{
  "encoder_arch": "poolformer",
  "model": "contrastive image-text model",
  "dataset": "small renderings of single solids in any pose",
  "train_examples": 395000,
  "image_size": 32,
  "crop_scale_min": 1,
  "horizontal_flip": false,
  "translate": 0.06,
  "tokenizer": "char",
  "vocab_size": 28,
  "loss": "softmax",
  "embed_dim": 384,
  "encoder_norm": "layernorm",
  "encoder_norm_position": "pre",
  "encoder_activation": "silu",
  "encoder_mlp_ratio": 6,
  "encoder_parallel_block": false,
  "encoder_inner_norm": false,
  "encoder_moe": "top_k",
  "encoder_drop_path": 0.15,
  "encoder_num_experts": 8,
  "encoder_moe_every": 2,
  "encoder_expert_mlp_ratio": 0.25,
  "encoder_experts_per_token": 2,
  "encoder_shared_expert": false,
  "encoder_patch_size": [2, 2],
  "encoder_depths": [3, 6, 3],
  "encoder_widths": [80, 160, 320],
  "text_encoder_causal": true,
  "text_encoder_width": 256,
  "text_encoder_layers": 6,
  "text_encoder_norm": "layernorm",
  "text_encoder_norm_position": "pre",
  "text_encoder_activation": "gelu",
  "text_encoder_mlp_ratio": 6,
  "text_encoder_head_dim": 32,
  "text_encoder_fused_qkv": false,
  "text_encoder_bias": "all",
  "text_encoder_qk_norm": false,
  "text_encoder_parallel_block": false,
  "text_encoder_inner_norm": false,
  "text_encoder_positions": "sincos",
  "residual_init": "zero_last",
  "optimizer": "soap",
  "beta2": 0.95,
  "learning_rate": 0.0026,
  "beta1": 0.9,
  "shampoo_beta": 0.95,
  "eps": 1e-08,
  "precondition_frequency": 10,
  "max_precond_dim": 1536,
  "one_sided": false,
  "adamw_lr_other_params": 0.00081,
  "max_grad_norm": 3.0,
  "ema_decay": 0.99,
  "magnitude_pruning": 0.3,
  "max_steps": 6600,
  "batch_size": 256,
  "epochs": 4.3,
  "lr_schedule": "cosine",
  "final_lr_fraction": 0,
  "warmup_steps": 660,
  "weight_decay": 0.3,
  "adamw_weight_decay_other_params": 0.01
}
Rows from block 5 of the image encoder of a small contrastive image-text model, named by matrix and row number. Rows with one number within an expert belong to one neuron, the router's apart. Each number is 200 + 40 x the weight over its row's rms, rounded and kept within 0 to 999. All counts start at 0.
Before each expert's rows are labels from the 100 images, of 14848, where the router gives the expert most weight on average: "responds to" is what is common among them. Only what is clearly more common there than usual is listed. The data: small renderings of single solids in any pose. In brackets: how many of the 100, against the usual share in percent.
# router: router (encoder.blocks.5.mlp.router.weight, 8x160, trained with AdamW), inputs 0-159
# up: expert up (encoder.blocks.5.mlp.up, 8x32x160), inputs 0-159
# down: expert down (encoder.blocks.5.mlp.down, 8x160x32, transposed), outputs 0-159

# expert 0
responds to: disc (25 vs 4)
router.0,191,204,236,254,182,115,182,172,225,183,216,271,254,255,184,209,235,172,231,216,215,182,207,165,187,244,159,204,110,222,209,225,222,243,209,237,193,234,176,221,143,203,187,232,230,213,234,212,227,195,202,157,227,231,215,228,220,227,250,226,162,167,223,161,227,183,187,256,191,219,180,117,225,225,183,219,234,213,186,221,135,177,168,184,185,222,146,265,158,247,214,133,157,208,236,219,177,254,284,230,152,300,150,252,283,139,216,239,165,237,173,192,142,258,222,253,162,182,145,192,137,201,149,264,188,118,245,185,177,175,273,223,235,155,135,221,221,188,255,238,157,277,219,205,192,264,202,152,231,231,140,183,266,215,150,236,206,267,189,95
up.3,176,147,200,176,144,200,200,200,198,200,200,115,216,200,200,234,262,200,230,200,279,249,155,200,193,177,164,184,236,207,231,128,200,307,200,197,159,299,241,215,133,200,290,238,187,131,236,172,231,200,200,238,280,285,200,133,192,213,195,200,142,141,153,248,260,322,239,221,200,127,200,200,128,204,174,250,192,214,282,232,200,185,244,177,212,200,244,203,179,176,200,174,200,143,319,122,97,237,200,200,125,202,211,200,179,154,200,262,209,209,264,157,229,200,200,199,225,200,200,175,165,200,200,209,170,161,200,200,231,224,165,200,231,151,268,205,200,200,200,134,200,200,154,181,181,166,200,200,200,187,200,200,200,170,200,244,266,195,182,156
down.3,226,101,160,141,228,200,138,189,200,200,104,224,200,177,200,195,214,200,200,200,200,231,199,149,172,220,137,193,247,200,127,217,148,100,158,127,200,149,250,134,191,200,143,180,200,175,173,165,200,225,200,254,200,200,200,200,181,190,132,174,200,200,200,128,200,200,200,203,208,191,111,200,156,314,200,219,298,200,200,200,222,167,275,200,200,174,179,200,190,200,256,138,168,222,210,218,263,217,200,136,200,200,234,172,200,200,200,340,194,200,246,230,171,281,277,248,187,196,200,183,183,200,200,270,106,208,200,176,206,174,174,200,200,157,110,201,167,200,167,168,162,252,200,200,264,146,207,200,162,231,200,230,228,230,158,288,200,200,132,190
up.4,218,200,226,202,200,171,179,200,191,258,200,152,95,154,156,122,200,202,200,205,183,200,200,173,200,208,283,273,111,200,223,200,230,150,200,200,191,200,222,200,259,262,200,119,97,200,200,230,200,172,200,234,194,158,230,254,200,200,200,213,266,196,106,200,276,144,219,200,250,219,274,129,200,200,123,200,228,194,200,170,270,200,290,200,200,217,202,259,209,278,200,180,200,263,150,200,256,178,223,189,200,240,177,195,259,200,179,233,279,135,226,202,225,144,257,200,200,236,241,290,200,200,192,200,199,291,200,219,200,200,200,149,200,200,200,92,169,227,200,245,231,189,200,228,235,292,200,200,200,200,200,158,245,216,128,204,169,219,126,200
down.4,212,182,219,200,237,92,105,200,206,200,200,200,200,179,200,200,152,200,183,230,200,169,173,150,200,200,182,200,227,200,255,154,216,200,200,190,104,262,194,147,200,191,200,200,200,119,210,206,247,200,137,130,134,273,200,200,200,177,272,189,196,200,232,246,200,200,145,285,179,281,200,180,190,116,229,160,200,327,244,221,200,243,123,200,296,200,200,359,169,200,200,200,219,256,200,198,200,201,200,246,224,140,246,213,200,189,152,200,188,237,157,212,217,156,200,242,197,177,261,204,289,147,200,182,235,171,208,200,249,200,200,156,199,166,200,183,262,139,211,206,247,176,200,177,200,200,126,228,213,223,223,230,200,116,157,200,243,200,200,237
up.5,286,166,186,145,151,141,276,207,273,200,178,200,176,224,220,200,190,200,200,200,162,206,200,275,200,291,184,200,234,298,182,200,218,233,213,200,208,193,227,200,200,200,200,200,96,151,200,219,164,200,222,200,167,210,163,95,185,161,254,200,253,203,257,200,243,241,200,143,200,145,200,246,200,143,171,220,285,200,200,241,182,149,200,175,169,200,179,173,200,188,236,200,129,200,221,172,187,180,200,228,232,248,200,232,193,200,361,137,200,200,194,200,247,213,124,278,208,200,162,200,200,102,199,186,237,151,203,250,188,146,200,168,200,191,200,176,214,200,209,116,226,200,155,200,146,200,136,233,200,209,200,190,93,180,220,234,157,203,176,94
down.5,284,167,200,220,200,246,137,200,214,255,243,200,179,198,176,237,167,203,216,200,200,251,200,200,158,220,183,267,143,200,200,125,243,161,200,207,200,200,200,195,200,223,257,263,200,146,169,167,138,148,179,218,213,176,203,200,149,200,200,222,242,159,200,272,256,200,236,202,200,200,91,200,200,252,200,252,200,221,184,243,199,227,200,200,234,200,174,207,200,242,121,134,173,230,173,142,144,128,236,190,200,183,200,200,200,200,166,207,200,216,267,200,200,234,157,169,180,186,158,200,224,200,292,259,229,200,200,161,256,156,285,230,174,172,188,90,134,237,200,109,252,193,247,216,200,287,264,202,139,284,244,120,177,165,259,139,143,159,128,215
up.6,200,222,163,200,200,226,171,200,289,141,204,220,200,200,200,200,211,236,128,200,200,247,200,225,173,101,172,200,179,147,221,263,187,211,210,201,200,198,157,200,183,234,282,259,81,200,200,136,226,253,137,158,216,228,227,200,172,200,140,144,226,209,200,286,165,225,151,229,200,200,253,177,240,200,200,283,200,200,177,126,200,200,184,94,168,200,200,171,167,200,200,193,200,183,222,276,147,173,222,220,169,200,280,248,223,200,283,200,198,200,200,216,167,184,165,155,254,230,200,297,264,209,198,200,226,201,139,200,238,145,188,200,180,116,200,203,200,143,322,178,222,176,165,200,224,152,145,236,247,200,193,250,273,216,144,230,200,226,149,260
down.6,200,256,247,264,200,235,210,200,185,200,200,246,200,202,217,153,159,200,176,263,147,257,141,252,141,194,150,200,246,300,161,200,221,198,228,240,271,113,207,209,270,253,322,191,212,237,194,200,233,210,195,225,142,166,221,252,200,205,200,246,191,200,200,224,233,200,200,222,258,200,141,218,238,189,200,140,200,200,176,288,286,199,233,173,184,200,227,246,227,268,200,94,220,200,225,152,222,173,200,204,291,200,210,200,200,273,209,143,284,163,169,200,159,179,261,163,300,173,200,198,155,174,194,200,137,211,200,169,239,131,200,140,200,200,200,170,165,200,260,197,230,200,194,200,184,200,175,200,238,331,200,200,200,214,170,177,224,155,152,200

# expert 2
responds to: blue (62 vs 8.1)
router.2,209,122,198,202,232,189,174,213,158,214,177,144,217,190,171,170,131,226,204,226,189,211,193,186,174,166,174,252,193,188,222,176,207,165,241,234,131,152,246,154,284,276,189,208,198,234,161,138,244,216,281,191,261,152,257,188,176,247,188,228,212,119,221,209,228,243,278,165,179,167,192,277,243,170,221,288,112,241,182,174,234,185,212,191,191,200,230,250,261,181,211,180,230,255,278,199,182,175,202,210,221,207,202,216,181,214,210,227,192,163,220,166,235,214,125,200,266,97,273,120,159,212,277,205,234,233,172,259,167,230,222,171,203,268,219,166,196,135,182,205,220,124,248,271,195,155,247,209,172,183,148,273,146,226,197,163,226,163,194,153
up.3,223,185,200,197,188,213,158,200,200,200,215,221,132,145,155,99,140,225,200,148,149,133,257,252,242,242,200,176,147,217,208,233,200,200,237,200,203,291,174,127,256,223,200,177,239,167,222,200,200,218,200,203,127,199,278,200,200,196,210,242,200,176,200,197,197,200,237,214,229,173,231,184,225,200,186,194,142,231,200,176,200,167,189,200,200,261,200,232,255,251,200,232,200,210,233,226,252,132,214,238,165,100,188,210,220,133,351,179,200,200,173,200,192,282,134,204,252,200,304,200,250,199,200,185,200,248,193,294,200,271,212,200,253,200,178,172,242,167,200,167,141,200,200,276,269,129,192,267,233,209,216,200,108,222,228,200,192,123,231,200
down.3,229,177,253,111,200,121,200,157,252,122,200,176,182,177,181,205,159,124,223,219,200,153,287,206,180,200,226,272,188,200,200,260,271,223,149,171,264,292,200,273,184,200,185,141,200,200,200,200,200,140,153,191,183,212,255,278,153,200,257,256,200,200,200,147,200,199,214,180,200,213,200,200,200,169,154,272,200,200,200,183,153,200,168,200,210,227,143,185,200,230,238,200,94,101,207,200,243,235,214,290,200,203,200,201,200,200,169,200,210,174,254,218,89,200,200,237,200,255,126,178,300,130,127,287,281,223,200,177,231,264,200,245,220,200,243,200,200,200,200,200,200,200,200,200,193,200,200,231,223,133,181,200,165,200,226,205,229,232,214,269
up.4,214,212,234,192,175,208,249,126,200,180,233,150,254,200,228,200,196,200,199,128,195,251,200,199,230,200,189,200,236,156,221,242,200,200,138,249,115,200,204,151,208,217,151,200,200,227,126,269,190,200,174,200,195,198,222,200,200,176,242,267,168,126,222,200,208,286,180,182,169,251,170,287,200,200,200,294,288,200,180,200,193,193,236,139,200,229,200,210,175,106,186,171,220,234,200,232,200,200,233,200,140,200,200,238,200,200,346,194,230,200,178,189,165,151,230,212,200,216,200,170,238,233,200,130,242,263,188,171,118,214,200,200,200,200,4,197,158,197,186,200,200,113,156,181,200,200,181,174,200,248,200,208,198,146,203,200,109,195,200,245
down.4,200,148,158,200,200,215,201,200,150,174,213,197,138,207,210,200,181,200,147,217,144,159,198,146,150,200,173,246,228,123,128,158,188,218,200,123,236,179,133,257,153,200,201,200,200,200,212,235,200,184,140,205,177,200,200,195,210,200,196,200,209,200,200,131,140,200,238,200,178,152,160,151,200,177,302,151,310,139,233,200,200,200,176,200,200,121,200,137,200,259,200,171,225,200,162,254,200,192,200,200,220,198,200,220,132,202,200,192,187,214,210,200,197,153,270,148,72,200,252,248,265,200,190,172,204,200,188,200,259,200,202,200,239,200,87,283,147,130,200,256,273,200,156,178,181,211,288,206,200,200,225,193,200,144,200,256,156,147,74,235
up.5,217,200,148,304,237,192,200,283,200,176,197,209,200,161,200,200,118,189,252,200,200,200,236,150,200,278,200,148,221,172,200,200,181,212,209,200,239,169,200,200,200,147,253,189,292,217,165,166,186,158,248,193,233,192,247,236,204,193,289,177,157,133,112,224,89,200,200,200,175,138,176,200,213,200,138,186,163,144,203,202,200,164,332,194,143,213,160,209,200,241,200,267,159,200,251,151,195,200,200,200,158,199,200,261,200,149,259,182,189,173,200,198,185,200,200,191,274,200,228,181,245,200,200,277,233,200,271,200,165,324,200,163,186,227,184,190,248,126,196,200,190,94,184,200,175,213,200,218,247,152,130,200,147,200,200,232,200,266,245,200
down.5,160,200,271,200,133,150,200,205,272,200,200,200,219,228,173,200,200,195,214,200,214,222,221,252,200,175,200,211,267,217,181,200,149,161,200,200,200,200,158,212,166,200,218,209,291,118,200,260,168,142,154,200,213,223,200,247,207,202,181,163,245,224,200,121,180,203,193,184,267,294,186,200,162,200,202,168,301,200,174,171,177,171,235,227,185,152,200,200,195,196,289,214,194,131,212,200,188,200,212,256,158,200,177,198,208,218,232,137,315,241,200,156,200,286,147,223,133,165,82,200,200,268,200,279,185,252,242,56,222,234,160,200,200,233,200,114,229,217,200,214,212,224,200,200,122,200,186,212,213,200,272,200,185,198,200,242,244,244,172,127
up.6,124,200,200,202,232,198,212,169,200,171,267,157,200,260,195,200,205,200,226,200,215,200,203,190,200,200,205,200,227,231,225,200,136,270,126,190,200,300,301,218,228,152,200,129,213,135,200,98,168,200,214,273,181,167,191,109,102,156,200,200,238,235,156,223,200,153,147,164,200,206,200,147,200,146,211,200,218,170,200,200,229,200,205,233,163,250,198,200,204,196,190,209,314,164,200,194,118,200,249,125,237,200,200,182,179,231,264,232,189,200,158,252,200,224,187,153,200,227,266,255,200,227,239,230,242,286,147,200,229,200,200,200,241,313,200,141,195,246,246,189,232,208,236,234,260,117,168,210,200,167,200,204,223,181,156,129,251,139,242,200
down.6,132,200,164,270,208,159,272,254,200,200,203,200,214,179,190,181,200,250,200,138,207,206,146,200,200,200,195,195,162,200,192,184,200,200,112,192,167,236,200,200,215,286,213,145,171,200,200,241,156,170,162,134,207,200,164,122,200,186,152,221,188,189,200,250,200,200,167,44,200,184,200,155,210,200,200,200,266,112,200,200,193,216,200,155,166,258,200,200,248,168,161,169,200,200,200,229,200,323,224,123,200,141,280,200,218,173,200,249,165,200,134,295,222,179,136,158,153,200,200,294,200,173,214,117,244,200,190,153,207,200,106,200,241,198,200,206,200,245,200,264,152,148,200,227,288,200,163,217,195,101,191,200,229,155,185,200,200,200,182,200

# expert 7
responds to: black (54 vs 8.6); grey (31 vs 8.5)
router.7,170,263,167,264,206,247,270,210,159,86,124,220,245,227,214,228,198,255,220,144,237,140,138,235,191,166,206,195,177,244,194,174,136,228,193,225,132,188,220,179,189,210,198,177,104,219,231,237,197,249,208,166,154,78,189,235,220,204,146,191,224,230,155,271,176,115,211,184,175,190,178,158,265,184,275,210,189,202,191,241,230,145,186,258,188,132,248,154,260,144,162,173,234,218,180,273,213,230,198,208,184,137,230,186,152,201,273,272,224,212,148,199,197,223,195,211,192,218,223,221,232,208,180,224,257,185,236,167,195,128,149,178,192,161,260,206,237,244,137,249,177,212,158,176,201,130,198,224,244,195,219,223,182,211,270,179,259,145,197,208
up.13,186,200,250,200,205,200,218,203,126,182,170,200,229,209,186,278,160,229,230,200,293,203,176,163,163,200,165,179,200,185,200,222,136,236,200,200,127,210,148,200,281,200,200,187,200,207,186,230,200,200,200,164,183,143,200,294,209,165,200,216,96,200,205,223,146,200,200,200,208,148,264,282,192,295,200,191,200,158,120,139,240,200,212,177,137,248,288,200,273,223,200,239,200,299,200,149,200,130,232,190,250,187,208,160,200,200,259,281,120,255,200,175,216,173,200,99,183,174,311,155,208,200,256,200,287,200,252,196,153,200,200,200,192,200,200,241,225,200,181,270,247,158,200,228,197,212,206,204,200,105,200,223,211,200,200,243,142,200,185,200
down.13,232,213,180,233,156,200,147,256,200,209,200,200,212,200,211,223,185,171,197,142,259,247,176,200,163,200,103,120,200,186,164,198,157,200,191,209,192,295,191,206,254,200,171,312,223,179,174,200,151,283,200,297,200,209,188,204,200,148,200,200,200,200,204,178,166,204,163,227,188,200,88,199,148,257,200,138,203,275,200,167,176,227,200,221,160,282,200,200,254,252,246,246,180,241,252,180,285,200,254,200,200,161,200,167,200,200,200,174,242,232,181,156,189,205,207,96,161,213,287,158,273,226,240,203,242,224,200,200,252,277,200,125,219,184,262,200,190,166,224,157,200,277,200,200,219,112,276,145,210,251,200,200,178,200,221,177,174,257,221,156
up.14,200,200,200,223,226,200,230,211,238,256,261,180,200,254,200,276,200,248,200,175,164,192,215,172,190,96,200,182,240,227,200,249,194,195,200,285,200,129,232,200,83,157,173,172,219,98,249,243,200,198,207,200,238,200,149,200,247,200,220,164,149,199,200,200,200,200,207,200,265,200,198,238,209,155,238,131,256,262,200,190,176,213,225,284,188,179,227,182,267,232,156,191,200,118,226,227,123,135,213,217,256,311,183,226,142,181,200,194,200,204,246,141,177,238,254,200,212,233,200,202,200,200,229,200,200,200,234,213,139,194,209,241,83,200,204,200,200,312,200,200,127,200,200,134,200,192,203,193,185,200,200,119,126,202,200,200,200,200,169,311
down.14,200,175,200,229,249,263,204,200,286,178,279,154,200,280,208,245,181,190,200,235,193,171,198,200,203,77,200,220,221,199,255,213,180,239,200,251,181,221,236,258,223,122,186,248,265,188,200,200,241,200,266,129,282,220,200,200,179,235,231,144,200,203,248,200,192,273,191,200,196,200,200,200,200,242,222,160,200,200,206,188,176,200,200,200,233,152,200,182,200,200,205,151,200,214,200,176,179,238,286,192,200,270,200,162,181,114,104,250,200,259,180,192,187,142,348,218,120,200,129,194,114,228,200,158,200,203,192,129,134,215,200,200,186,143,282,261,186,200,187,240,143,200,186,200,209,165,261,200,200,200,170,200,200,213,200,181,185,258,122,263
up.15,200,201,200,247,206,160,263,200,200,148,201,164,200,200,200,143,200,200,200,140,200,199,234,285,200,246,225,200,262,264,217,238,200,224,200,215,163,212,176,228,182,221,200,291,230,230,213,200,98,200,159,240,117,200,198,210,258,255,200,200,124,247,228,200,200,200,183,209,151,203,169,228,185,200,174,234,261,200,188,140,222,240,152,185,200,200,200,200,140,200,152,200,148,260,154,200,282,32,200,267,263,291,200,178,200,227,217,201,213,218,232,200,200,200,147,200,200,200,200,208,241,207,200,164,173,219,203,107,250,200,99,213,255,191,168,179,200,200,207,225,125,126,192,279,200,281,197,189,200,169,200,200,185,200,193,171,203,210,107,296
down.15,177,211,139,267,200,236,253,200,208,165,200,200,201,181,175,200,161,178,200,211,208,180,212,200,150,251,218,212,238,235,183,279,200,200,186,200,223,214,247,176,200,253,336,243,175,235,200,200,200,284,111,226,200,240,218,205,200,146,200,200,227,216,241,200,200,160,320,200,200,191,200,200,190,239,180,175,129,200,288,200,253,215,200,200,207,156,216,198,185,178,143,125,200,200,212,191,303,21,229,157,240,141,186,200,163,200,343,191,232,200,200,217,200,241,140,135,200,210,220,212,200,200,200,174,191,200,174,200,200,217,200,180,200,173,200,260,219,200,200,216,147,142,187,201,98,174,204,200,200,211,252,285,172,200,200,200,213,142,183,247
up.16,80,243,200,200,227,236,97,200,210,175,200,177,162,200,166,191,246,200,200,200,222,200,194,200,178,223,200,208,274,223,178,200,198,206,178,262,161,294,215,198,184,145,193,200,144,237,141,264,200,297,254,182,84,253,200,232,270,142,109,200,197,200,192,200,220,200,173,233,200,200,269,289,163,279,167,158,200,226,240,221,272,257,216,201,234,200,200,200,177,229,200,159,200,200,224,212,200,200,260,200,232,221,198,175,182,200,285,170,244,200,200,151,200,160,158,179,200,200,265,200,212,200,177,237,200,200,200,200,200,250,200,200,190,269,38,199,200,172,215,230,165,224,164,249,174,236,135,127,249,212,225,200,208,216,185,250,264,200,146,200
down.16,212,200,135,200,127,107,240,208,200,245,200,187,202,133,150,162,200,200,261,261,203,208,200,154,226,222,196,200,165,156,200,200,156,299,190,289,200,280,200,200,113,152,149,200,301,200,224,259,209,166,200,245,184,189,200,172,309,262,200,200,161,282,154,200,231,268,218,117,230,205,180,232,221,265,141,200,200,200,218,246,200,200,200,196,200,200,164,200,200,263,200,199,259,270,237,162,259,200,256,212,157,200,200,171,216,137,200,145,122,200,200,238,190,238,173,204,187,202,178,213,153,166,230,196,185,202,200,233,200,244,149,225,212,193,229,224,119,140,260,200,184,249,210,200,219,200,77,200,265,220,159,264,174,184,240,200,177,200,176,200

# expert 5
responds to: purple (32 vs 8)
router.5,191,241,200,190,207,189,231,276,196,275,262,191,220,276,180,245,202,216,185,239,165,152,233,206,247,223,191,191,156,130,92,180,166,223,232,253,230,192,265,180,196,260,209,217,152,199,148,276,207,178,194,176,222,272,176,261,177,216,264,155,126,196,171,219,156,217,181,174,172,165,137,159,191,186,183,225,231,225,217,170,155,245,191,221,167,244,232,196,111,169,221,182,163,179,188,237,173,233,180,150,185,207,221,173,187,218,158,119,137,209,124,202,184,191,209,196,230,155,181,223,177,187,104,242,257,226,280,211,218,306,172,148,218,294,163,153,195,216,180,153,214,168,259,221,149,224,244,197,200,255,181,150,251,138,202,192,145,212,219,127
up.10,127,266,245,238,200,156,186,195,262,211,200,200,198,200,122,200,151,200,242,152,216,232,200,205,222,279,200,231,240,200,200,222,200,200,200,257,200,200,235,223,243,200,200,200,136,255,126,200,207,232,294,266,200,161,206,198,236,173,226,170,186,182,229,200,152,127,214,129,266,200,200,188,200,199,140,241,157,200,200,224,200,190,200,153,270,151,198,140,177,189,224,200,140,200,155,329,200,213,167,200,200,260,170,200,200,187,208,251,207,201,131,200,159,212,200,200,159,182,200,139,254,137,200,323,188,208,163,295,172,179,237,241,229,184,53,169,200,200,200,200,140,236,200,115,246,141,200,202,227,200,188,142,179,165,274,210,200,174,209,200
down.10,200,130,264,179,109,277,305,167,200,200,251,257,170,200,200,123,259,188,200,131,320,239,251,152,86,266,121,233,167,183,249,200,230,200,139,156,163,173,200,200,229,200,186,220,137,200,200,200,198,137,200,180,172,194,190,162,221,200,200,197,200,209,233,200,200,143,119,195,200,200,200,192,200,233,200,141,170,200,200,221,200,275,200,173,200,253,237,185,108,242,200,185,168,228,228,200,204,200,200,200,125,200,273,187,200,200,156,307,200,195,174,200,200,200,191,136,245,123,153,200,173,200,229,199,200,200,190,286,223,198,169,141,242,200,200,129,184,256,200,160,176,173,161,200,200,200,200,184,197,150,200,200,170,218,222,200,313,200,200,145
up.11,163,200,200,200,95,193,223,178,181,214,231,229,218,235,321,186,180,188,199,191,134,272,200,133,236,191,259,226,183,145,219,68,235,285,235,246,192,164,200,200,125,145,144,187,177,122,208,200,228,212,168,200,123,221,210,172,205,140,200,81,200,200,212,203,200,335,230,163,200,200,200,204,200,101,200,242,200,190,231,210,236,159,227,193,262,232,200,200,215,148,185,259,196,143,200,288,213,221,185,108,200,205,277,200,234,210,200,244,254,181,160,266,200,136,237,184,162,162,162,192,200,200,161,200,196,232,200,200,231,200,191,200,200,258,156,241,200,257,200,184,205,203,200,210,200,209,186,200,200,268,234,204,200,198,156,200,250,206,206,237
down.11,231,99,222,230,200,74,252,159,200,200,155,118,247,200,154,245,192,161,203,139,195,200,146,200,210,245,167,141,200,187,200,287,200,241,200,163,254,193,200,106,200,261,200,200,164,201,200,152,200,232,249,243,178,214,227,200,204,200,145,200,200,199,196,179,204,200,207,200,200,200,200,264,195,118,199,200,200,189,200,200,207,147,200,118,138,200,83,186,237,284,176,200,200,162,261,239,127,200,241,212,219,165,156,236,210,197,200,220,159,200,220,216,208,200,254,232,200,200,200,122,189,213,206,200,278,157,204,309,200,209,199,242,200,95,224,200,200,94,200,194,135,244,191,200,191,234,167,200,255,200,229,251,235,187,280,173,235,200,200,270
up.12,211,124,200,156,200,230,200,263,200,310,151,200,200,138,173,200,290,266,200,218,200,207,200,266,246,121,208,200,153,196,145,128,134,185,200,200,236,160,272,197,200,156,115,179,326,207,209,265,238,200,200,198,200,200,200,200,200,142,250,182,200,243,156,197,180,200,148,200,200,200,242,187,275,223,200,200,205,284,200,178,98,173,200,228,189,217,205,214,251,238,293,200,117,175,99,170,168,200,218,177,163,200,232,200,200,165,221,177,200,191,200,200,206,200,200,200,200,245,200,220,171,237,252,196,200,169,271,214,289,179,189,217,196,200,206,200,208,211,200,154,200,170,200,200,200,221,200,229,200,184,343,159,200,136,177,200,274,205,260,151
down.12,120,200,196,200,215,248,248,187,200,263,200,130,139,190,200,251,195,261,242,195,218,220,265,162,200,200,170,186,171,200,244,133,267,189,235,74,246,230,200,191,268,200,200,187,200,204,186,191,200,232,163,292,76,204,200,225,238,179,200,238,277,223,231,200,189,280,216,142,185,131,252,229,197,222,250,80,148,200,200,188,236,148,200,169,243,130,196,158,277,212,200,248,146,200,174,200,200,257,144,198,175,200,200,274,197,243,271,211,212,183,266,231,163,227,212,259,200,252,197,200,198,200,187,228,200,194,200,185,200,200,195,200,209,134,188,270,200,250,200,200,235,195,182,158,283,101,200,200,200,229,129,200,200,202,200,200,253,189,235,219
up.13,54,193,197,219,247,200,250,228,187,196,200,200,170,200,200,229,168,200,131,149,108,222,155,241,200,242,200,136,153,187,200,200,118,180,200,195,201,200,172,200,201,221,210,214,298,242,200,200,200,200,281,200,144,196,312,200,213,288,171,157,165,238,200,219,255,200,200,200,265,142,225,216,284,286,177,99,195,200,193,240,200,200,253,190,175,200,190,209,139,236,212,170,227,104,200,199,219,239,224,200,129,244,208,253,106,241,200,200,222,245,226,176,200,218,245,142,172,173,200,187,200,200,200,200,200,200,213,217,207,200,237,259,129,202,200,248,212,200,267,251,267,200,200,200,284,222,202,197,248,161,273,166,185,199,241,214,200,200,200,127
down.13,200,206,185,284,188,253,232,285,235,188,220,200,200,200,200,200,159,125,220,184,200,137,134,254,129,200,211,200,144,222,257,225,200,198,215,215,200,286,133,301,338,200,197,200,253,200,139,188,104,288,316,193,175,200,203,200,171,202,168,255,200,220,157,200,188,200,272,242,288,200,200,172,279,147,200,174,182,124,173,213,218,215,211,200,231,249,200,199,200,209,217,233,200,200,244,159,200,183,240,214,200,199,200,141,159,200,201,158,200,200,213,225,193,200,200,153,114,152,196,119,200,174,200,200,200,137,200,160,145,200,214,182,201,231,168,244,200,200,192,227,200,81,175,170,217,202,200,200,234,106,243,218,200,194,200,254,180,209,231,217